{
  "train_examples": 97500,
  "horizontal_flip": true,
  "rotation_deg": 5,
  "norm": "batchnorm",
  "channel_attention": "se",
  "kernel_size": 3,
  "projector_hidden": 1024,
  "init": "trunc_normal_002",
  "adamw_lr_other_params": 0.0028,
  "steps": 14300,
  "batch_size": 512,
  "lr_schedule": "step"
}
Rows from block 2 of a small self-supervised image encoder, named by matrix and row number. Each number is 500 + 40 x the weight over its row's rms, rounded and kept within 0 to 999. All counts start at 0. Numbers have three digits each. After the name is the row's rms in percent of the matrix's.
Before each channel's rows are labels from the 100 images, of 14848, where the channel reaches its highest value: "top examples" is what is common among them; "patch colour" is the nearest of a few named colours to the mean colour under the peak. Only what is clearly more common there than usual is listed. The data: analogue clock faces. In brackets: how many of the 100.
# conv: 3x3 conv (model.blocks.2.conv.weight, 64x64x3x3, each kernel summed), inputs 0-63

top examples: four ticks (59); hour 2 (28)
patch colour: brown (43)
conv.20 094:480527509539521489526528487512524501432505505472468461458491527485475477556520537488460490463421474514495548433442467462498487524471457464478512523521492484468485462435500506451484447426344411

top examples: minute hand past 2 (45); minutes: 10 to 14 (45); hour 1 (39); hour 2 (31)
patch colour: brown (41)
conv.23 103:522438513493402443491550464453459493545483444536544493539510523519563509594511455470462477496460491456470430508489503458505568492551492430496522536486490536484522473491456514534464457596440507

top examples: four ticks (93); dark face (76); hour 8 (30)
patch colour: black (63)
conv.58 076:545482488542518558491590500568521475486554485530515483507504495509487461503433448471415493445457530561500481423487442474461564469547508502496549505430497452447501541505572490554478472432459511

top examples: square case (80)
patch colour: grey (58)
conv.3 111:493532465580544505507532543529497500371520519527470493490535439416485531488512493501506489483450550543495521420492474496535504503507504514487486517473531535568471565496515502473523517453396395

top examples: hour 4 (40); hour 3 (27)
patch colour: brown (50)
conv.12 073:530499523504511508423416430532398508504545523510474491497484496458427508523498549468454550475419441524516547462496487490519559483454497516544568444514473497494507484555482453512416538547542475

top examples: dark face (77)
patch colour: black (61)
conv.26 105:497489490533453484545568531488466456460470499449536461534476393549493424460436475468483529483463460441465478532516532548481445542457485522415539468511523474534491482453451517457543438474444523

top examples: dark face (70); four ticks (56)
patch colour: black (40)
conv.63 108:468500474471510493488497650464483459472476549513527506509554551402553507485506545515472493513515503455473451458512554440488445427571514523492538504470529549523454505498457568493524487475477450

top examples: dark face (61); minute hand past 3 (39); minutes: 15 to 19 (39)
patch colour: grey (60)
conv.52 112:432568435491543431514519467507506515500598549480469465479467422536483474507519456513531469482474449471496447532501554553586527519449504468493462461507594573473480493477496499444470465510515528

top examples: square case (91); dots (61)
patch colour: white (63)
conv.34 111:442545464448512514498398491464500480534521487512440475574479462477496432448464455500489439496442483518459450548460534489494508520478494448515552510474538518436486373526484456520509471532460454

top examples: hour 4 (72); minute hand past 7 (50); minutes: 35 to 39 (50)
patch colour: black (43); white (30)
conv.13 084:510439419521474448508492416564482493474504541459429455475484507446470512409488529468504477523430457519468498466557496456487541587505552488494477504476480532461426537489467413475490478529487519

top examples: hour 11 (65); minute hand past 1 (27); minutes: 5 to 9 (27)
patch colour: black (38)
conv.59 085:493462459483522434531482517535559555434388473399421484489534546493463551521495582519465513515509524474473492446459556469455475504507540473516471493507449494522485480520447437472511510544446496

top examples: hour 10 (69); dark face (66); minute hand past 4 (36); minutes: 20 to 24 (36)
patch colour: black (51)
conv.21 114:476523508461482442485438408446515546514516491470494514526530504517535539458529467473472486535519559493553505562500417412496514402498441541555521485527463478512459537521460476505420522529565537

top examples: hour 11 (80); minute hand past 3 (30); minutes: 15 to 19 (30)
patch colour: grey (65)
conv.55 108:459483468454453488520497507499508512448498546465471511594550481487529472495495539566462474493508479464455435443529578601436491495510514502470592535492423545413459501499486552474516519505520508

top examples: hour 3 (55); minute hand past 6 (26); minutes: 30 to 34 (26)
patch colour: pink (41)
conv.53 108:471460493469520475519524454545497487493437423492489535527478564464478434568460474551484487435433460536490502519533493479535516475455545431451528497560424487486540530452491447466499403477442484

top examples: dark face (65); hour 1 (37); hour 10 (29); minutes: 45 to 49 (29)
patch colour: black (35)
conv.38 087:532472412549493478496520472515484520471502531469488517388507534506508499521470485508571468428454477498487515479466570505481466460562524466461378512512513519479409520491479434475482495439439489

top examples: minute hand past 5 (55); minutes: 25 to 29 (55); hour 2 (45); minute hand past 4 (31)
patch colour: grey (68)
conv.19 096:461596511495412482475494510539521543510527567482508464493451471539531489419541466496521575536538455445495504539531414431489565455469473464495471464484517490494476511442518471471405504516507522

top examples: hour 9 (49); hour 8 (30); minute hand past 6 (27); minutes: 30 to 34 (27)
patch colour: grey (61)
conv.16 100:466555542544498518506602503520467498469521530597546529548495508489507465541465496504441511466419492540491432418470471529498486459487490510509512471505497474476502460487610422556430497477478494

top examples: four ticks (66); hour 5 (55); minute hand past 8 (40); minutes: 40 to 44 (40)
patch colour: black (31)
conv.0 083:571459431563456473544472534502532553493476552456530482498480500501523492474488493538486581538571509562486481434550492519472455499548422525493510465489542423454426450565497529464484458518466530

top examples: minute hand past 12 (41); minutes: 0 to 4 (41); hour 3 (32); minute hand past 11 (31)
patch colour: grey (64)
conv.5 083:514508531551503506566467499508466466461486587551465445497427469494432462512500497499517568519480449480445508600451484488470566488487444528488489513540499520412531475530468436475524458517423469

top examples: minute hand past 3 (41); minutes: 15 to 19 (41); hour 4 (31); hour 3 (30)
patch colour: brown (54)
conv.32 098:446505577467478477527459480462427520498462550474524500463558455528472492644489504487540557485478540464471523540484500474540499491516494504574478472519499508533550405463507484549438530442512515

top examples: numerals (99)
patch colour: pink (58)
conv.18 121:504436459532485481492520458516498487472424508478507516507471475569458481502526460430430485488479507475472521499438501396465492339468509446472481496481494424478462512528465490470536492474480470

top examples: dark face (100); four ticks (67)
patch colour: black (36)
conv.40 098:405471582479517415417511533519481538468483512489477485457474473493469452529489471511530532559427522451527537546469469482517463538533494484494597463480565505474490493456560434542484528499511446

top examples: hour 6 (28); minute hand past 4 (25); minutes: 20 to 24 (25)
patch colour: black (31)
conv.29 097:480535404515487448491468526463543552484557492480497513569474522549499490423508482524407489548524515516503471513532484443423500423458550504512527412547516507477450544494471529484436533516544547

top examples: hour 3 (36)
patch colour: white (50)
conv.37 095:487505464489544467514525494471517516474474483492469359495483554469476461490482511447487553545450462538522477516449534537492465477417459545507531454526461409511526444498472415426533460491485509

top examples: hour 5 (42); hour 4 (37); minute hand past 9 (26); minutes: 45 to 49 (26)
patch colour: black (32)
conv.6 104:514497503499482468527407520475420583498438548459503525505489433458519496510512544455416513508508480459469457466452526516411512461615526496518522533495493534462427490529486501537512544521545480

top examples: dark face (78); hour 6 (55); minute hand past 3 (50); minutes: 15 to 19 (50)
patch colour: black (33)
conv.42 066:577445436429514489533513478512472515456491501498488474409489520454478450491509467417551474522460451465505513532518488503433531444516541409603475528474465488517528483509558506477528450561520499

top examples: dark face (75); dots (55); minute hand past 12 (36); minutes: 0 to 4 (36)
patch colour: black (61)
conv.15 092:487569546496459488545524385470554506494538500459422519491455472548536503498518501434477508548463486465483493451505482451393478584507457540519541479540477466467484527489473490587532514468480490

top examples: minute hand past 3 (31); minutes: 15 to 19 (31); hour 3 (25); hour 2 (25)
patch colour: white (48)
conv.62 092:521451472468473457531459416432537514512493465513544525511459479476478503573539466514439522566511497600486507462471493472500477509444550554482487532458478449521469572518412546464413502517500502

top examples: hour 4 (55); minute hand past 2 (49); minutes: 10 to 14 (49)
patch colour: brown (45)
conv.33 102:446567492473519413525508537522432500473430512505445460404491450512492468477490431493508603478493439469494419510466522489453565480522483449526489544503524513506557487505482424539518509522484498

top examples: square case (71); minute hand past 6 (39); minutes: 30 to 34 (39)
patch colour: grey (66)
conv.50 113:482507482455478536545478497471473517441513497425493423492485490414516510533564409517552513502490519435485518539463582557516506512492493501453498508482506540504470466528485506531530498500380394

top examples: hour 8 (38); minute hand past 2 (34); minutes: 10 to 14 (34); hour 2 (28)
patch colour: brown (43)
conv.36 103:486491529424516476528511449479467520545535453504514620455482511527496517477435485492498386456468473419398501505475490502494574505548514476505430502495520546498503538469525512544498502512437530

top examples: four ticks (92); minute hand past 1 (34); minutes: 5 to 9 (34); minute hand past 5 (28)
patch colour: black (38); white (36)
conv.60 093:451531544484505529520477413428463492548500533542530503533491452471485483485513448478481468490497436480451478615497514525530539462451505578546539462484558415571524475462479473481450495520449480

top examples: dark face (65); square case (62)
patch colour: grey (63)
conv.56 100:503496493523514500445537482538461485476566463499576501482485521458509522463474420493628465432383506532515518486465450487579517453427517520525495518524529443525481568498519529524501480508490493

top examples: hour 10 (44); minute hand past 2 (41); minutes: 10 to 14 (41)
patch colour: black (37)
conv.11 115:541468447540493392449510455463432480520532525497522518482474534465498513490477527369564517532497491523512545500481423466512480557513449553535495552523504484503453541506469424467533478503550542

top examples: minute hand past 6 (50); minutes: 30 to 34 (50); minute hand past 7 (38); minutes: 35 to 39 (38)
patch colour: grey (74)
conv.28 095:588472497492496476485482377436537480508488539429468503480469473528487549488528545429448478551551523472457484509493442492412539546527492512500479512448432533480451508538491489464526525567541525

top examples: hour 9 (58); minute hand past 9 (31); minutes: 45 to 49 (31); hour 10 (30)
patch colour: brown (43)
conv.39 101:453453487479599536504477494486490499476451567478473394533433447460504500386499480498434531479489514529538532506474447458476514539515471470451534497523467504469514464514569499514535418477539481

top examples: numerals (73); minute hand past 1 (27); minutes: 5 to 9 (27)
patch colour: pink (44)
conv.1 108:521499502541489491526493517501559523496456440506466463465466574538563461451478473455523403494504472434510492489435435407508501431427462491450461504538543406512531488488509454462515515512492480

top examples: dark face (80); hour 9 (28)
patch colour: grey (57)
conv.43 099:504523516455528499452547441513563522428449500570483456428547499525416428497514512465481430495429477493472546510533538569552484506562519487514426473509513481455534440507461456493473514475487547

top examples: hour 4 (53); minute hand past 1 (28); minutes: 5 to 9 (28); minute hand past 12 (26)
patch colour: brown (52)
conv.22 112:464485545501583471500419460529365481473496526550537535488466500483494482500531488506463575447479450421511490486475476449486617485520530467458510492512517496463528483475456527561479492458507481